config.toml
model = "image VAE"
dataset = "short English words printed on busy colour backdrops"
train_examples = 45211
image_size = 48
crop_scale_min = 1
horizontal_flip = false
bottleneck = "kl"
downsampling_factor = 4
encoder_arch = "convnext_v2"
encoder_isotropic = true
encoder_norm = "layernorm"
encoder_activation = "gelu"
encoder_mlp_ratio = 4
encoder_inner_norm = false
encoder_drop_path = 0.05
encoder_patch_size = [4, 4]
encoder_conv_stem = false
encoder_layers = 6
encoder_width = 512
encoder_kernel_size = 3
loss = "l1"
latent_channels = 16
decoder_norm = "groupnorm"
decoder_activation = "silu"
decoder_weight_standardization = false
decoder_widths = [32, 64, 64]
decoder_blocks_per_level = 3
decoder_block = "bottleneck"
decoder_dropout = 0.05
decoder_attention = false
decoder_upsampling = "pixel_shuffle"
kl_weight = 0.01
init = "trunc_normal_002"
residual_init = "none"
optimizer = "adamw"
lr = 0.00087
beta1 = 0.9
beta2 = 0.98
eps = 1e-10
gradient_centralization = true
l1_shrink = 0.01
steps = 25400
batch_size = 128
epochs = 71.9
lr_schedule = "step"
warmup_steps = 2540
weight_decay = 0.3
Rows from block 2 of the decoder of a small image VAE, named by matrix and row number. Rows with one number belong to one channel. Each number is 128 + 24 x the weight over its row's rms, rounded and kept within 0 to 255. All counts start at 0. Numbers have three digits each.
After each channel's rows are labels from the 100 images, of 14976, where the channel reaches its highest value: "strongest on" is what is common among them. Only what is clearly more common there than usual is listed. The data: short English words printed on busy colour backdrops.
# convs1: 3x3 conv (decoder.decb.0.0.convs.1.weight, 32x32x3x3, each kernel summed), inputs 0-31
# convs2: expand pointwise conv (decoder.decb.0.0.convs.2.weight, 64x32x1x1, transposed), outputs 0-63

convs1.18:130110129149138126122056157128120125145074150098114120139144131093097106152124132121178145126118
convs2.18:128137131124122126128120128137126126120128139080128128100131131056129136129135089082128141111128077127126128125125128129128148126136128128135138143127135123126128128125129000128083128096109122
strongest on: purple ink

convs1.6:128083133088133110160091126119114105140139134127150143120125127118192147175100098122148131092128
convs2.6:128112131136141129128133108139108163171091127143139121127133111128112131128138149112123124122152122132142128122125131000128159109118059128136125153114148120142123128129131128154129129123175113
strongest on: bold; green ink

convs1.2:127121131126148133126129127113135127124095130135062136098120130120074078057126132127137127108138
convs2.2:128113117124124113124131131128114145109127115034147124166124149077138126144108160176155096117127129134123122131081126128128103129140150125130132131128132133124172127139128210128120120114074128
strongest on: white ink; bold

convs1.22:129172143075134130144106147159139134129136122096198108133155128156108146147104129096110129113125
convs2.22:127114126122138124131142107092168128170036117183135133111130128154126128129128217123158131153139133122137128149151128135128116125127120127129115136128114131133130128128128135154125141117049128
strongest on: bold; blue ink

convs1.1:174164156122094118134127145135140151128129132144143136152124050146123136178118154131100136125126
convs2.1:134125118128132139128160145128141115166130109106053128135125080145133119142123163128136123128128140128127128165131128181128095128111195128129126122129142129127147128124128236121136127136128131
strongest on: black ink

convs1.30:135119050126156134144129144131104119116152115151141131129103136143152127143048129119139126130110
convs2.30:133132135109144115128124115104180128151127134190146127103128107128128135122147150086131156153134125088133128128128129133129109151149099121118091201125098126128131128110128105159112143088126045
strongest on: teal ink

convs1.4:120101087137141089142146113097068080110130150130120078111103138106133118128136120136131137125093
convs2.4:124130134131127138128132131115128170122128127116115131100128191163127120139129042144132170089124100143129130127137128057128108107135133127139153198128110120128144128139127087113127126124137086
strongest on: purple ink; teal ink

convs1.24:118128090126136142166151144117111101135126137103128093128128040166146134103117112124113122118146
convs2.24:127123119125128122128129119063128112147128126127059152126129123128128143066132174052139115129133151128135129128130131093130126119128094129111114111128130126128124128128134050184124129130158129
strongest on: black ink; blue ink

convs1.29:134128199145115129197124136133139145125089079124139129137138120135141126133132146127174104114128
convs2.29:114121128096132090125086127134166120139129088126150119139135088111128129143127154100133084102124120139128131026088129118128126159142130128111105150128134128133152128133129126122070144075130109
strongest on: bold; green ink; red ink

convs1.13:051124120087117102108147123131110103112138115129133131099111129127118124140110104134134139192095
convs2.13:128120128127136120135155132106151143191117129127162131128129118213127132128137127164129100128139152128143132133128128119128131127156128128133128125129015133132141128136132063125128144131139108
strongest on: blue ink

convs1.0:166129183132127050110073119154136141125145131153143120123137117095133117142115129127136132147128
convs2.0:137133134128145121128136106157177128161127145071131119130128056160139142184144216103119106139139139110133140114117129122128126143146134123123128167120085129129135128111128080129151147115130127
strongest on: red ink; blue ink

convs1.12:125127130131124090122123089148078109114125128158146066127136126128128131166124108113116140183090
convs2.12:128127131129128133133138128128162122176111156128127128107128129223136133118134090138128133109139161127146131131131129106128119106130128130129130203127088131137135128182128069122127144129179093
strongest on: blue ink; purple ink

convs1.23:134146216133133138119093153130136140166129134095160095120110132132116117168138119119146118124112
convs2.23:119129128124130129129117081063133130176102157147128133128130093045130129134131142147118141130128114118134128092093128141128129115142112128127118161136122127133154128115128037163121134117091127
strongest on: teal ink; green ink

convs1.27:129134124149126141136181113112121129100113127130180125127197129166144148120124119126128136138069
convs2.27:128130122128120148128123132108133128146129128124120127129129147205128125123128024141128130113127122128127126123136128244128128127141115128131133128136117128127126128130128127119067128122127128
strongest on: red ink; purple ink

convs1.25:112113104141118125132137127122118117124085134080145097130183135128118130129168119128120137049127
convs2.25:118113128133134105128128148156150122115062099101183128084132128167128133128102108129129077049133128164135126108133128110128135119128118130127154129123074144129161128146129119125098138092110161
strongest on: red ink

convs1.8:133129112133130144133139124143109127125130133152224128136153125201134149141121127120107122128126
convs2.8:128127123130130149128146113124203110155132108120073106143128140131128123131128102094130101121128146128115125133164125212127113118095123129131122130128110123122142129128126144139112128128231128
strongest on: black ink

convs1.15:127127125121084112115097110137116112123108134143129129137155075127132127214124097116139133163121
convs2.15:130126128128128140133123128128128141130106127149157135099130114171120136110146114128130111116150103136147138129125138058129133129128058132121109142126120128136123128132135046215129143131186124
strongest on: pink ink

convs1.31:144125089150126124136102126123130143105100132176083166122119049128126114108131137148111137128143
convs2.31:128131128126128103119129129170113131118168113037118109117123127127143123151126181129128142122121129143108128128128125128128108090127130122127137128124142120119146128128128252154128128134116128
strongest on: white ink

convs1.17:139154171154123132122103131146147160133144120119215108154172121127129157137122112123124124126146
convs2.17:129127128131128143129123126138141082116128133179103128152128128054115124126128155118110131140128124130127127127143126209128133164120127132127132105128177128130106128101123224105125120125159142
strongest on: black ink

convs1.14:132129117125137130102126131145122115119125132091129132138112128157212188127148081130132137156121
convs2.14:130149133121084137128128128127129110156137167101082147127127133182128128130131122129128175128128121116124128131129122191128128124122124132129134130133131126120116128120124002126132138128084155
strongest on: bold; red ink

convs1.9:127137202152093171085110113154129134127115119128144149125163125127107128131148117122089136146097
convs2.9:128124133128109112128119128128122125112126134105176134120134134019128129128126019132128105103129128139138130130125128106129138139130126138130149130127096131141137128129128128082102127082121124
strongest on: green ink; grey ink

convs1.7:129171210130119125108131136161142147136118125132131140120123108135189178142132120123119137130124
convs2.7:128128135124127109126128142123127149129113149149157125142132105110126129128156154189148117120129113131143138128101128017128124114128071125127116122128135138142124128129127201129122138133189142
strongest on: bold; blue ink

convs1.26:141134145129128122104084127177131134133192125159104143119124119117121146183135137129131124185128
convs2.26:115132125135143098124130121151145128115128154116140132106129095128142156144163197105128127146133130094137145120098139060128128128128172119122109142128099134129129127110140112128141137154128021
strongest on: bold; blue ink

convs1.28:127164136138119130126124121147127123116139123132237149118130128131149130120174110102119132122128
convs2.28:133136139124128146137128128154144082141116153102150111112130102134128137136121129128113117136142130117137123120123126166128139155145087130116144145103120128140140131151128137150191128003128174
strongest on: yellow ink

convs1.3:107116130056131100139113124106125106132124143144208134133130132136083123127142130118151111138116
convs2.3:131103122127144139133169127129145134183117129136153128124134156200147128173135130124128129127139165118139129128137131142128138123128179128137138198122170125139172129118130128148124139053087128
strongest on: green ink

convs1.16:142141116127128214133160096128129128129129118124165165098121128151178117113131124148098128125126
convs2.16:128122111128116160128130100069134128129133127113112127146123149167128121127101128194145114143127134123132118132150121192128071146122106124126116125136127130116146128137129199124138121171054142
strongest on: white ink

convs1.10:117119101147124161129140104104106114087153081105109140107116160110126105123120125136114125156059
convs2.10:128129127125100151129126117128081122106128124089128127128123140096094128123124007129136127126127118108126122149128126183128134131134159129129129079130094130119109128122128098094128121125111078
strongest on: grey ink

convs1.20:125144104117125113150124117115136136200152125133222110132111130128137126110144138133121116124130
convs2.20:133128128161128151137151012101135128152152139155111127129127096160128131139139212135113131131145150128135128128113125131131105160133141126128109119133160132129144127122129132106157128139081129
strongest on: teal ink; bold